{"model": "sound classifier", "n_mels": 80, "input": "log_mel", "win_length": 512, "activation": "gelu", "init": "kaiming_normal", "beta1": 0.9, "epochs": 27.9}
Rows from block 4 of a small sound classifier, named by matrix and row number. Rows with one number belong to one neuron. Each number is 500 + 40 x the weight over its row's rms, rounded and kept within 0 to 999. All counts start at 0. Numbers have three digits each. After the name is the row's rms in percent of the matrix's.
After each neuron's rows are labels from the 100 clips, of 14976, where the neuron reaches its highest value: "top examples" is what is common among them. Only what is clearly more common there than usual is listed. The data: telephone keypad tones over noise or synthetic speech. In brackets: how many of the 100.
# fc1: MLP up (model.blocks.4.mlp.fc1.weight, 768x192), inputs 96-191
# fc2: MLP down (model.blocks.4.mlp.fc2.weight, 192x768, transposed), outputs 96-191

fc1.351 074:492499527468491518511480490553560514504572500398547518515468464455466540398546488536534357484511474527455495546501528435504478467506527494538462452460544487592482484470497525523544437544517522566475483522532507493481522504470586530507544493490523505523529506430401491429572507436449532436
fc2.351 083:501502527444391516519502459526550519498511511490511528505532492521512471566496484498495439448488511471465515502544491567505464514489478478455498479521432565519485501514513490512553478501502492561452526444492503518483397499520628546451462520422511514448507450490594435510568515477524517539
top examples: number of keys: 2 (41); rumble (39); number of keys: 3 (30)

fc1.624 137:465523543480484458505485533533463497591546556483534474455529527550515465428550456572441483477513537453457452548507518575410452434464499447512569548576515555605506537481498506491510508481492492520539514471495496545484472498453522483558433449548519525500458471528477537512537498504492447430
fc2.624 142:497474519521539503482472535508407495506548495433540513511482457515499475515475493560454523459495466504483500568484584441464495503579511628583491482517519404429511489461502524473395440519528563457529558532519482547533516493494485479493550509502605584539522489495512471365460497439548595503
top examples: rumble (49)

fc1.723 133:498507538517536501533450487508439508587566511506483473427506518519574438467522439533439477445500525445461470582494500563440492517436519440487533512585501556565496560460528526467491444486443486481562468485520498468464468555470507495536446444509548535536483510501458561477527455478521428458
fc2.723 136:498462507541518505488475515494413466503561506442525499499491476538466493506475478552451476466482457507459499559489551453494499522581497648595465498529518431433506515451499505472371481510531580475534522537535470542511508486476496495504546506500593587537535478489506469351471511449553590497
top examples: mains hum (85); number of keys: 1 (37)

fc1.725 109:444539535487440474487519499462548522497521504509493546539446494518520451412534528541480506455516523476485523512473480479473523484499544442514558492566516510509464497471503538486566466487561432525439519487529433452564524537462523419526538442532521461520504524437496463507636498486545466410
fc2.725 108:427489492480476492530505474469550503556496583521424535439460505508494515528486561570510464578473541514533494503514538541485510518485466501452506465504502531544441460417494538497484474529548502550480545466418524565568497518533528429495516517506468417529431513516482451504533529488497532464
top examples: number of keys: 7 (43); rumble (38)

fc1.645 119:511485555469485484477464484474506463561521478535518470477479575522532442534499458488475468466451508438523463552451508484477587536515519511528525511569494544523504578465587557441475467480489550492429520445492537515522479487484516522560507459519473530515516504502493547524501530437514531486
fc2.645 135:483519495527548459492513406583396448505542494457521489524512498536468510541458513521444493422429497550494512521494538495498471515575475619519523536518505478472530447475508538468415515540491605504498546558507491549506534467525501514505521449502582609532568453504499454396437574440420561435
top examples: mains hum (76); number of keys: 1 (33)

fc1.671 089:514538454481399453490539555410535468534434469525544573512501527562425416462518567477490528486490492492519507439531509535483541469557497478506504527610511609497524523541482472432534543483519501498436509551452424502616546476563467437533515512519491422510503524531538435521515506527511507507
fc2.671 100:477494482513464539501548444451597474479473495576425512495467477553564425565562559448542482475506513463519436509497488506548532461475498490467505504511556541486523496489499506415538485540527486458514483465450538510564465435484538544461508503537481363464491489554500441494451417427519462545
top examples: reverberation (94)

fc1.252 099:463530519495432482479530500444491490519579592501516523505519520527470559483474520508415508486483538517487424512435482447477528527514486495580548498501512507500518574505552525467507489478501517540498466513544519511518463397514480519546510525498504530534518445482510498502516500498537506492
fc2.252 089:522544564486523542490500485535376534496512414547559525553500456490502563519464444490523486536455498606512571484443574523478460517466457467442488584464482538476565433464481553516493414478511472541475473489468509474512556464433549593496492481496503555498477522542478545484521513481504471437
top examples: speech (80); number of keys: 1 (54); number of keys: 2 (29)

fc1.301 095:504507519474533510479465544564464537570547516478508508465490495484523461475538521537549504486439531485524488565515471514460481499436497470544494460572513542604472513559608531482480483464441560466495562540468454503504510517520449476574505460522517511545519459474456483503549504526497491435
fc2.301 117:458536528534501555481512565520441516496538492451501525522493444457497455500557488514494461406504458477547452530480577488479537482610506555569433530481470431553490498446502479480459452517531525494507493543561518529522465483498501545554534516527626544522555486469583507460456451427570507555
top examples: mains hum (72); number of keys: 1 (42); number of keys: 2 (27)

fc1.403 081:465524524477409524570487488530549481483516524495531485398473512430463412477486525516536395444570556453459490539443489455516464552518466460463502481470487508458433559473455511500517482499472451496532525470508590428511550534453557505513450472447463487538497466443510591470485459435508483464
fc2.403 095:472484524495489493521520493515494512514548488425484449502512556422537449449541534546558495474536517473492442525523479497499551493518527517478511499511457481487467507443473493555521491523479499406496470459483424417553489443477522501537479531510450412460458524551583509553436495510555447550
top examples: number of keys: 2 (45); number of keys: 3 (29)

fc1.36 102:556493513491518554504499509528520526464551521437486484508456466514427460502475530492473501450477528488549527462449477427479554534490489476495505485495542535464505531483511524581505459559508434553512419536452553471497512420467455512515498460445529584500509431490527543507499506491465488473
fc2.36 093:446457421486481464552505472516596512525500482449522467490509507479534522475564483449514504529500584417520461433489455474522468435488448433460525489486508501626502533461503473448481552544416495504484439525557472465495536521497501475591483525463568543485498534531524559535491458488513493480
top examples: reverberation (53); number of keys: 9 (40)

fc1.133 146:493585511451518519512467568529547532564536499451497459497434435486484477405552488490513499442534581480460470490521468525467483476501492476454554489534565514568476536533564589520593467465479510546451492506453498450485526475456511488583455480467532502565499457466486493493569506484461558391
fc2.133 078:483500545497514486460571506566448477501482507506495553507453453506513427484552522525486485504508406434588530441452555531507512504507526513538529503473526426530506554480467543538434442465560544510503551506454567504451522497553535454526545534529562564540444519476523582468522534529465534509
top examples: pink noise (55); number of keys: 1 (27)

fc1.187 099:555507506503546552514497519531480475478582509517480391465457427505564427517539520481517530473509461523449542611567524434464533505394524553529519550487506532580503577533521496573489459446510505471528529405419536526465459489511544505505490415500513495514508517536552561505482476518490508489
fc2.187 111:489468481543533495500532538479439471503506485448510547505482487559504519466441534535501525521480446494462465593505544496524490525568475588593490440528532403498439452446512463464355462456546531426532535520483441495517562486519460532509519480492525548521547449477423482409453534441517589523
top examples: white noise (51); thin (high-pass) (44); number of keys: 1 (39)

fc1.135 072:445543488448458478528489531436545522540457562524565534536457534519503435436501529480545536439532502504538456456546506570495471480520522464430525458574498558515472493584537506479525513515435494493475458508489418482578529496577448447574520517499524470510480488516496414551506517545479477490
fc2.135 077:517495526469498509507600513451541455452487488532462523517462512486597450564527555470597502441538468530496450521457544400534530428513462430507436534453482503452488438521477497515502501495534466450438495493480504501561479497459522526445479523547446380411503450509511420475468450432544461573
top examples: reverberation (72); speech (66); white noise (37)

fc1.496 127:418531543513503469472472502520456520552577497450475470473520482536564463450527460496413453457543559456509458557520467565455441490459536419497566487601501538568433534496507509535519448547459486506539471489463474489443444507454517492559445441562554473555497487524471499460574478471473449431
fc2.496 121:515461504519525499490482520515404500512545509428531496494488433542486495498487501551460553459497473514456506563502547421494501482576472649617487501486523435447506508461506507472365477536518549450522536525535438535539504487487470494498511513498597588528519470508535477366484504479543578511
top examples: speech (67); white noise (39)

fc1.618 078:510503507466481501517479515585481491490521462454503445488507485534500528460511459497538354491611494501452571520514546484497489464510556506503478488440512457535494481501424501494515461556495498513461498501482506481454526504492647509504533481473497492486513528468383461461541485386477561488
fc2.618 083:514484486472482520480490518502495561498487544541528529487509462561490514573492502484517368490492481492536551542548455611468492523481516484465538518560503486491514528539543515479503501476541488574487518438499550501502438467525639520460527498515534499469483518489608495507518479478503507495
top examples: pink noise (39); number of keys: 3 (37); number of keys: 2 (30)

fc1.248 109:549499489448467434489546531474501456504501507555488477498509504498525449508532490507559468460475528507542466511464494463498499598560534517506504464515506482549489487492577543432499410490498537555463582491534548518550558464506493514540472530494506571478505486488502557520499555442480539464
fc2.248 128:461565519513508460461558398562413469457546492453609522545469518487511496569466515507484461481428503552522506474499470511444456503553461578392513527485488581504570463503482514534512537531460520525510511534445526561490556448520506523471454417487533614496561411479492517487486586459402532410
top examples: number of keys: 1 (54); white noise (41); number of keys: 2 (32)

fc1.26 102:439520489485446476525536475582526510503504431444491552441442535503472516471517508568493431485566537489421389479448512499448480453504538541515510422507505512651505532545484527466510492453511475545432536556482511497511512537468549541528512513452460491521535469441420510472515536431526463419
fc2.26 103:491497521461462465493510464485535491551505495481476437562491489393525492506550485536506433496564492470430486480451546548477536545514507447564470453525518548489474561574524519571570421486468524460485515544521517482479425510458596566515465489469468490467447528474560513520523446476519466559
top examples: number of keys: 2 (53); white noise (38)

fc1.69 074:517498536517529536467537535486520560536547510478505486561489516476558568482532463457468565495443502524541491489524448537531509478451491499524520538548512515534488449447649507533518491568544524494524515497515410501432469484481408444497533482543529509525537519513449429510561508567468468498
fc2.69 096:472509523558491464523488492487504466482556517471562449501473564436529443466531501559437556523546494499500459499499474391520521528512486506463479490439487481474512522501480538581592475526487534440484470538510513531457467483488444498507513538532429607463512507539451479534513474470563477564
top examples: pink noise (50); number of keys: 2 (40); number of keys: 3 (32)

fc1.279 091:513512525513495543469487575485492477510520527548413505481502512501463434492524520541468504588459549494508541475482472547468562487490449539523525483512510528524517537499587576461487552434522541520545524513497477493546504584455415464527456493514464492487488475474457524512512471538468527474
fc2.279 100:459565528470451518505516527499471553454471553496445502472486533406552442529564473509518472473476556424536443492497540508473518475501492515569488527539549494529432523446474470452559537548523527506476497462525540489553488423545539447490559525422577469534500505537593527586550409472580535571
top examples: key "3" (56); number of keys: 8 (38); number of keys: 9 (37)

fc1.53 085:424485505506468496447458482482477572458564494501462484551522438426579619506517410475394559466501470507470461410519535496491497463411522484516510497466506472513496471565494487528481503563475478471500555465525385583404463506543522520501500528531466524468459540466496401486503510528519499507
fc2.53 089:484498500555510449493464467468497437496544509537573515472491544506544567498472431527427428507468512493494514516490481476481502482512518501411490483519487467500571537522474503494524504514471475473526534564457610575405517530499480516536486509471542646490546506453445516534480436472443493444
top examples: white noise (56); number of keys: 2 (39); number of keys: 1 (32); number of keys: 3 (27)

fc1.130 088:464499472418527496458508580482492513508455510536492546533493487557397401492484564479511511505483488440514476496458446550552550590584511467537485494511517548521532561552610501461505484555552519571502453546566514540563578445538486536491508539535578539510510458519439525516533509481502484496
fc2.130 103:542476555489422478488557504559499481509493483510433499539461498541469566521482476434569483489507467643433586496526511438532499490530489480535518546455482600500532458508513496552426468470507509571519455512521451469537497515394507531477424427530502439512494508515461469460554527483517445470
top examples: number of keys: 1 (66); pink noise (49); number of keys: 2 (29)

fc1.393 113:561536541489462539471548506464476479549498552471423523443515530449547470528477518501501495501500541445469449470501523517508537515443480537549581485557589567450494549542512553435516493466517575532514562514555484521516544499495448461529503475490484531519554539496418501544548473510491457512
fc2.393 095:496547547463462488480458566491539549550508525523511567503464528433455448520459511526525532492503506424481475540548517420512498480518473540555426540461539465512482490456439493528594549569528468489498545446534557426578413465503449477530529488473537467502553463491583518577564501533523556557
top examples: number of keys: 7 (30); number of keys: 8 (28)

fc1.103 104:529488445468534518394527509478492494488488483502503477527495400430531472558444525437488511457505517509568500446594432451477530467397440528467488508430522485450526522531516500474446528514444517503538467518476521524495531518506523494501476540570470570507505476542555487526467485511463449528
fc2.103 096:500518532551485523548460559538484423433540480549523513494508460577534520479503459523508481537519489504493492485432496578578476481497481517521515504547467473487533532530464572401498512480480523488568376551574527486493505519503471471442523455493531552475536536480349470461487428557464452441
top examples: key "3" (60); number of keys: 9 (34); number of keys: 8 (30)

fc1.3 094:510524531448441537429568516459478549519526530440435558506412544512454497464451486491416525464479502495499484465455476479494483510531445410561556445513526563514551591486602506512533471563481509553451507523540538516507522439480445513503497489491537535538536475469456515503557501494493503479
fc2.3 081:485500582500507516473502537533454517427483458570525462505440453511517583487546434467512488483536444574554551534457551484534466552464482467505506548498511560464572479455534481577476406425534470561503425509509499468481528476445524532448497466515542527515471535499469538472555475469546458460
top examples: rumble (80); number of keys: 1 (30)

fc1.732 081:502503499475454512493498531481464500528505554544480601505482534545484531440374561519430513502531493477429421502444466511490533582547485466572540444480487482505566538536564517448510446496475443538497463530544560455534488396529499539539504572484532518511473491487464518519523490504527450505
fc2.732 084:495558518472486516523497482559446464472485482519517509509486457518544559503474466503620506517502453578465570498457542501451446534528468476515491561490495549493552453516499492579462375399493463507490452503490449458521465442405539593425481486474475455487462570496463536511520534518551484477
top examples: speech (63); number of keys: 1 (62); pink noise (41); number of keys: 2 (34)

fc1.710 079:464518503445420546580528497498555487484528519486504438423482480442471390470496519522524421439565541446453506531447514446490497543517512435468503516466487513481487566459456495515512462486477455496531524489481595451521538518468532506501456465439444486528488445479536591518493446456505446484
fc2.710 091:454446520500485499528508475496523501507556529406480455520511558436499446424554507516583527463526549463523406534526482506534548505496498484454504485516475461470484529433499542551508519517476484441516473474531416421544481471474514497543470533472505396443481492527569492538448486513539471511
top examples: number of keys: 2 (34)

fc1.75 086:485547512512419454518490464483459514597508451466513550513501564549552577512524469510480508395492526475488417510456517445472478513507483494450503484532548490532471467520524548444506448449436504529524490515545441459476437463474426551536470551460581516551506487459551452449504534516503532444
fc2.75 096:556499431455521499519441469554471505388516474635564495512458461523557500531478475456501523533462476442528575546472552488503434505500502457567467488470535517501583519483526466468540487524484509513503476421481554506533495454501471539475509506451530491481555554526452511510491442517550531467
top examples: number of keys: 9 (39); white noise (37)

fc1.703 109:545549529466544475545487490494473459548534467521476475480557514539546474452553510492542535447514520483502405497504501430494453541499526513533513574530518539563490527511544538454537534402524561502575516456492450485504447497463531492513541492504507533517542424487492491548538552462474557444
fc2.703 101:486514540503538499425514511527455519489518503511499563505520456506416523509547423465525475452464453456543493548469568487507496531553520606544478586532457437501516461487493526468487529553555518461492495478585548512513481470480472501517516535465581520564562468473498556496404482438531537502
top examples: pink noise (45); white noise (39); number of keys: 1 (38); number of keys: 2 (30)

fc1.214 091:490563511522468525464436497511462523530515487459438451524512513368553499505526475479519521528494497511545528524496496484491487520418447526529518469452507501456454511474508522561487521534473487495534489436534524486403481512520540411579461463491493587487531519485499519513495448526523465531
fc2.214 105:535500499508492502501483557519457412490485492394524504531470555501504522501474434538432497506535454502443458546492531502516522493537509538553440496499534495442520510505504497583434428460516479534512570591461435505412537492438518430570428499573537672493492467470507442482576430480519519558
top examples: number of keys: 6 (32)

fc1.424 112:514532498543512488535512531435509489540477461482493559447520508485581487518536519449573528483564544479447464478484510487536532552458471571473501552574554517477456475532449567443483440387546549544490545531538453492517562552515519482532467571467537497592533563469508479513527516523486571458
fc2.424 105:549522514423453473459478490455529550476469485594582528522489503513495484525452485458501477520531455418476550558472515406493474489499532483543417494484484575491546518527475508481613502552500511480476488409464577462537464517475506516488529537496541427480551529471561421510560465513524474540
top examples: number of keys: 9 (33); number of keys: 8 (32)

fc1.672 077:452522407487516556384509520551497493491507520500501492516465496542491503475428531436567450498518531507606490557511416450516513541518458507505502511437525493471498460503501519529509532524461466512543457567500529442534611459495484475500509580600471480532501484484507506468534539478491463527
fc2.672 079:524501554460535498452514477566450504463428562474519522449497483595502473468520518515480470538492489514550550493491491626522519597468519588479487562578494478483449558508519473487535504491511525509507519396515473457527501482563490465543509465484545476539476499481390474491537516508472478438
top examples: reverberation (54)

fc1.359 098:426516469520470454503569530537462569522536497480446436516476497417577571477519459519470491487552503526441404438479476505517489503426528491517538497546505468574494446493490507455490469459467481491481571473533426498433487506485551520532435506472508559511515533491529428489492469435552508483
fc2.359 102:490545515569510445446469442481496445434553524539529519482500568442507542507470488559436443498468529436531525507513506483504478488505516483414472538488498447500575530483478508581557512528470496488503487572519609549427485536490488546527427494464554622488589515487497545552495449535457488463
top examples: number of keys: 3 (51); white noise (38)

fc1.566 086:465545502516517536490501608411485500580494506462447544492547524514490458470527545437537536503469530488474513435554520549500561491501438564509521502575546551519517493558483545441475502435495558501483509539519432454546575585523463461555487511464528492503480512540450471509494537497475545496
fc2.566 094:471523528473413545488497497468517491469491446528536543569443480446562473583506523492545507514484469435504421529456529455508526491514464456487459545476515544458495498542456519497631551524507465469509505457488547475547420450440554530448493514505537473482516498485568409539502436477551527614
top examples: reverberation (76); number of keys: 7 (28); number of keys: 6 (27)

fc1.89 114:522517553493466465537484539520475497596546511536485476456501539507535428505532463546475516451515522434467496566478511539452470550445507503449541527587508543538487555431531544459496473501452495475545471482513475488487498493473492475543468442516507566521498488506481565497515481507526422475
fc2.89 119:494457506547524480495457534530408476496516520454535512491488445518494513510488462557455494488490457495457502593499556461499495529571481632598484511525517447433511499470502502509420488500508559462543520540538509565518492502492517496511536495510585645534503492489517448380490522439563615517
top examples: mains hum (87); number of keys: 1 (36); number of keys: 3 (27)

fc1.58 074:542495451484536539506482549525543494490491498473451515549517507531402435503516574493504548507444473519483488513520478549584506615555449504488522537477527455579488504570628517486489500515476513535498417488508513518584551481548424541531499541527537502496493482531538527533497486538465535517
fc2.58 095:539492592526416482496533561469527487524495495504460507533468528544439564478504485436596518526488476640438546505493525436505526485518472425546495544481482575539472407515491471537409479442529480540476479499522447446529491555418515529436475484483497413497525501477468502481512528481521520463
top examples: number of keys: 1 (76); speech (65); pink noise (37)

fc1.516 099:510522468506449486417446512534549528518594524456550443485519423486524554402552463424517472480481486499533524548574456560452500455443491455500500523432524500542489496545504506593566443539506511517498543494484522499406569448506526459518526542593467494558498463471436491472610516506439543460
fc2.516 117:523522533476470535526471497545520517470512510426587518546518506543602511531564432528444509513508505432496514492492520561453502523420488536510459490551462552520511524541504513455553443491512476534475443503513494520462397454524567514521463533494506614450510505462492454554587424515521468501
top examples: number of keys: 6 (42); number of keys: 7 (28)

fc1.474 085:443524489506474517438487562487487527465462522562468538519481473530463477509471519461520501439491527423549489533413409514518499577548545473486491516488510516475488568546597492480449483537518439529552443550562541509529536486529483550503477545535519533530459491480445563494502508475554464503
fc2.474 102:506528535470431468482516446587429476501463508526552458551481513533486542483475509459518461481484516602524576494485507482495452522533479524443533529466490636463599500477532476551478448476470517566508497484464479490555523491453536582508436418493561471492491511539461499468577551503485467411
top examples: number of keys: 1 (64); pink noise (42); white noise (39)

fc1.575 133:490543519470468494528481523527489456583545554481493495448497495493532482415533467578500508491516562456451483524534525509455466469476505487504576521566533526599519518535515537440538520437515474540546508472490434552498484496504540482587438461547550519527484518495478503486570502498476450398
fc2.575 128:503455543528541496480467564527421508530509463429572493527498467509502482505498514535470537468474496487487490556486602449473493491567465599592484454517538407480491500444510549462412456505537571466510533525519478513516523476466474481512510516467644547557505473492520491414449499457562597540
top examples: mains hum (42)

fc1.159 112:498519495506502533495532598440515464598482498530471549479547555459445429482499540480503507548478575471449496430501495518565514541513473527536533518555555525470494540498505521448492469427541534505478545520517480471551567565466463463536458504461455490489502482512449515520510503496454515508
fc2.159 099:471500510438442496469495492451572541521469502520490543503513507457546416581514508497513497522496510410526424497463434453507478482502511511489445502505541514489475507510475457442656521563510487487504517440546567460570445443464546495493526506478529487493540490503584469580529412497521526548
top examples: reverberation (70); number of keys: 7 (32)

fc1.163 130:465534525509517453509470522504431523595587491497492474485507487532570455442529437477427435431548548458487459571535511558452463497436531450490547503602495556564485546480507533496501452498434492489544466486508490497438428526453517471548491428547564501556511488511464510454561465480485440461
fc2.163 136:497446498543529486498471519513425484515541502425516505503491445549474500498488472552458539475497457511467521568489551427502495505580504635607485478508523429444488518461511505474370488512521570472518525533539439540515485487466484496507536506502590584526521483486489467341461516454558586502
top examples: rumble (43)

fc1.716 084:471508517463404514556492492549504479482528530488536505397492546432489419477457494562505386426597550428427450538469523458502471526514503480481504487488490500486484561471456496508505492514445442485485539463494592485508549506471569507521442474466457477528478496473489584462487459427517454483
fc2.716 096:489469549496504533503513498498524475484560504446525449507496528427502445445482535519574482461539499514460441532495494573511538542542488493462513519517492450444484528476500537584504487505502510449527497459509424423560490429488534495498480527497483385483447474532552495494465511507544494540
top examples: number of keys: 2 (47); rumble (41)

fc1.183 071:515522563533553510581445486503506433513499455541494469490485508459428480510490515515496544530513509439445584511544505516532502468465386533493469536482523475469517561535449481513466495504483524541485554472487566525527493477549494436532506438439507515503547505481452513527481532505462498520
fc2.183 082:461493512531423464511489576503489475519500499442496471534462533458527519456546472473495560500519596450453440468562511376452552425520514513519475436472520520513442497443444471467469462505504476459502438542489445476505520486484517465491478510490519557467506514481651494512529522496547491526
top examples: reverberation (81); white noise (39)

fc1.649 106:493556480508513495480538547432501506581522505537487471496508499533488465440496513429554506486500546556512542480546539408418550498508506543563560562489537529543563515524523594494533461390536499523497531501485483528511501498485492422522496547523480488499514525523575448550518508519489603449
fc2.649 101:476572530445476544476480510493505538428470547496555505490448449465548487549541474519495473567534537427512469505420531554450537495450439509481503512564531506518468552447490522483546493524514472492540447455483536523536463460535565427470514533456486540482444565545516512601543372494572515519
top examples: number of keys: 7 (39)

fc1.612 119:502502551492489463501479487458484482573545520519524475467487527516535451477484431498459430454523496425500463560478531521462558516465504509512552524574501564529523563452554563463484454461486549501496491462516545502510467500476526499585482444523531533524504516530471545493534505454526480489
fc2.612 138:491500508542529460503496448531396469486538507453515516518505483551483506509454500519447506450425473529486516561513541457524470507585448636545491508510506467452532486477508504482395506509501574498491551552523492561504542460528473511481526452490594594543569452488502460355467552448470632461
top examples: mains hum (52); number of keys: 1 (30)

fc1.512 142:456573466393532467477566588478503505580529494485516455569526445453470463404491499484518470396528602529531537496512462489516471461492525456424530514506565517526506502443559556515540458530507477508488430538497490461507511496450478424544448496508532541490512432443505471504536484523452487475
fc2.512 109:494482506473472509526466536517513534493468538547481450489495466500520504479520481489476500473602443510523467508497556499469528515435539471582555445535459544556467599470564458503498457455430485464498515496462481507476537501523500482564481563458492489508454557510485513561554407486565468551
top examples: number of keys: 7 (30)

fc1.315 094:496497517510479513520519489523515506499497477427506579518436495530506510500492510559472575425446495428473474477388452550506456525526515502441518498521496475544412486511523532463506470546468500471531521523498431491498536506499405525530482501457489554514532505418519483481511441538508469453
fc2.315 110:567544405460511495554450479552502527396482543555517461503507451544605528481511483411510554521479538423517533469459525447458465413494514455526535472496533503534534501529522504405516480520471499505489477467523502519530556505543467558486508503459499487465508606522503498515439438525501443421
top examples: number of keys: 7 (28)

fc1.308 119:576532598487419531504530544412547487497511594512466503506490519454506467510478505522439512530494516492448504404567532479486531449468504533517544478518530535506534533468497558508551549469511510574447521506525472495530524512435494446523484424467490539487528480516447476528577524517551532479
fc2.308 112:517486539392472553488493559480532555456472523473551532489428522441478453538522494508489513507515474513523529482471485451468497492439480532511480471548532482497476531517471521535605538534538472568499551454532514450560500462472511421533497491474443466457478490523564514584599443470510493481
top examples: number of keys: 9 (29)

fc1.329 081:534519526495537528469494514557591515540504483537511564498502508567444496498441510528500508584455514461454549547555451493554560429511453511525493511469571475477515498474581510504501511541460492552510482474516524485526559463463440497509450531497530501503517474430405543525549504530447478526
fc2.329 090:527454454523451530473560520521569519494496573497534457487404537394479513488479589488474545468503477509465520490579471434526487506530506518486497541452465531403503528470500545600526495450562550505537601507504474550544467437493480451481485463522520472514464446495564541446518573479535509491
top examples: speech (85)

fc1.235 066:482526526493517533449489541456491556511547520498532530543478524498555528474528500428468591467470526509543502491527452565534506471460481473481522497566495523546495471491633506533528497530509517491516504545491375459477426490497419460509528487537492469534523490518451423493534521585472490489
fc2.235 091:484512523528487479525504499470507452485528515508535468507462524432546442500534510538457537501530469514519445539520499370526517510516478507478492511444497479463529483504498492583596501533501545446476505524519521533498495475495471504515493549548471556434491495548475475517504467436562473579
top examples: speech (83); number of keys: 2 (42)

fc1.585 098:504512498520484538492525524511545526508533485465471504463474476450529480497529507523437510426478525561492443431454507540431412483515465541519550541523523505580466553571545509496530404493484534480485487497444498555463506458512429525596524455513513512528575448515556480475481545508464506492
fc2.585 076:512523554518526502498468481466498533513494447559532511464489455460454552485516448466484494530464490534535513463503480447536499452496417443510426521541409495571527487515555453507484524488439427476490443490500546536461487560469516544477533449448499533462583509417469483557564472453536514547
top examples: speech (100); number of keys: 1 (43); number of keys: 2 (31)

fc1.173 118:471516579533509524551474520458504483547475505445433546460542513437539477524557496503529539528485547452451504477483521448506520535452446491444529485587553493486490503488503556452509414448522515497504579525557448497518531577440478445522516517450465477510498533448464490529542508503527576446
fc2.173 125:516543527412457475460482497487463559525426517540556519523474492471504467519416492524511498478527463454519512554519500432489488549505505523550419514484468533471526504502483468462583521545493491498451515429463535445540464489457534414481528533481550454507448497424583455533584434532535535546
top examples: number of keys: 7 (31)

fc1.114 079:516506528513492565455550517477524562519559521482517499567478528478566575493522455462455576514460511517538487462516499552535530464444505493536522501559498521519528452490613503532519529539526540502514497498488393495440440505485423447487539485532522484532530519511462407528542491562483474504
fc2.114 108:470502504567491470531504470467504445495528500489527437504490534445527476483518480546458544515527485518476450519515490376513518494513476505445486497418485470486501492514463514576578517527492547453500478560494522543448470456507442505491495539521459590470508502523460500517496496470538484587
top examples: pink noise (47); number of keys: 2 (38); number of keys: 3 (35)

fc1.641 088:491550493530491479452495537501461502519515456487520443532483462420558532516527475440498464463530510529545525514554470443505529526454493544546518572456499444460508523589514514618487508485509529493560526421574547570424467530503574403528506530507474519519522524533529520514541472490509495514
fc2.641 107:524524507493479506568464531511560458472476462441522495498537545554500549527532452507484482592512424479446515490498497571447504482493501499557413515507537529494456526570469506509525470428442494546487444556515448473429475518465549480552450534554497610478490517504428429548550423490504487502
top examples: number of keys: 7 (33); number of keys: 6 (31)

fc1.117 112:450495517430535510472516492470549505528502432468513528508469519496402470503497532476485488481485516535513416440436504472524497512590450491431513451570536568506493540499533502512491448537537484562455441546470527459531501407495451519507490464507559501519515401510554510498485567511452504505
fc2.117 090:511503453497514488443488489514529559475538444483471462526475548493422504491493542467419518484538511514526525462474473551508522566419565454447481538462460594535503484499567559535524505527512457514477431495498497560402465455446525565473399533542436571480525547485460531470575544490449469477
top examples: number of keys: 9 (45)

fc1.497 110:541544486456441472509557501430500467528596501524531444513498449465512503473524486490523536480536488531467561502564509468441531483472483549526553503480501440555494505535487563580522441430544505544526548442513489550463514483492561423538480527498484566515545512450515470519612473436547556470
fc2.497 118:555462495501449505542504522476518527498488561490498567501468540539495539589549489499512431564526516494446509476494506566473480488417520486522475437528539519522449541532484514494500433504522470575441402499505537520499441550491594472538495532519491553491426513497450467625556471487464476457
top examples: number of keys: 6 (30); number of keys: 7 (29)

fc1.464 092:433490522502475451543545534513510484536561463448494559497471531451493502444494532565478408459561508487414436503445525437511463491490546505526511443527541527606474497532476528491535504433530504553452499543508479496485497509489581513547461473439536532505543474442437481450526506428506492448
fc2.464 099:526518468471512500506432465492565503505504549516480516518515487466468490506479520536476423444557515470468503493442482585508502486539501467513510492498531517501501533501598512500541438487507518494497586450494510503504478500461629545499466490422549496499464536519618507482548493495544478544
top examples: number of keys: 3 (49); number of keys: 2 (27)

fc1.218 104:433529518442356465500557551421516487542491488513550541523537549516467444403549515506480494425525542476529493483492503497465551494558565450443547503593539567502526533556532518479555527501531502512424502530500441438564468492484480418582526403510520451523478520517480460492560517493539520474
fc2.218 087:484517483462523528486569456471572487490474499525430530466451506466590458575529543532549486514582500471519448510509503482527556472460555526466505512520516528484454482477514472506506460519536495448485556484472503500553501424474534510462502477544427357574450537542503453521504433455527440532
top examples: number of keys: 9 (59); reverberation (56); key "C" (56)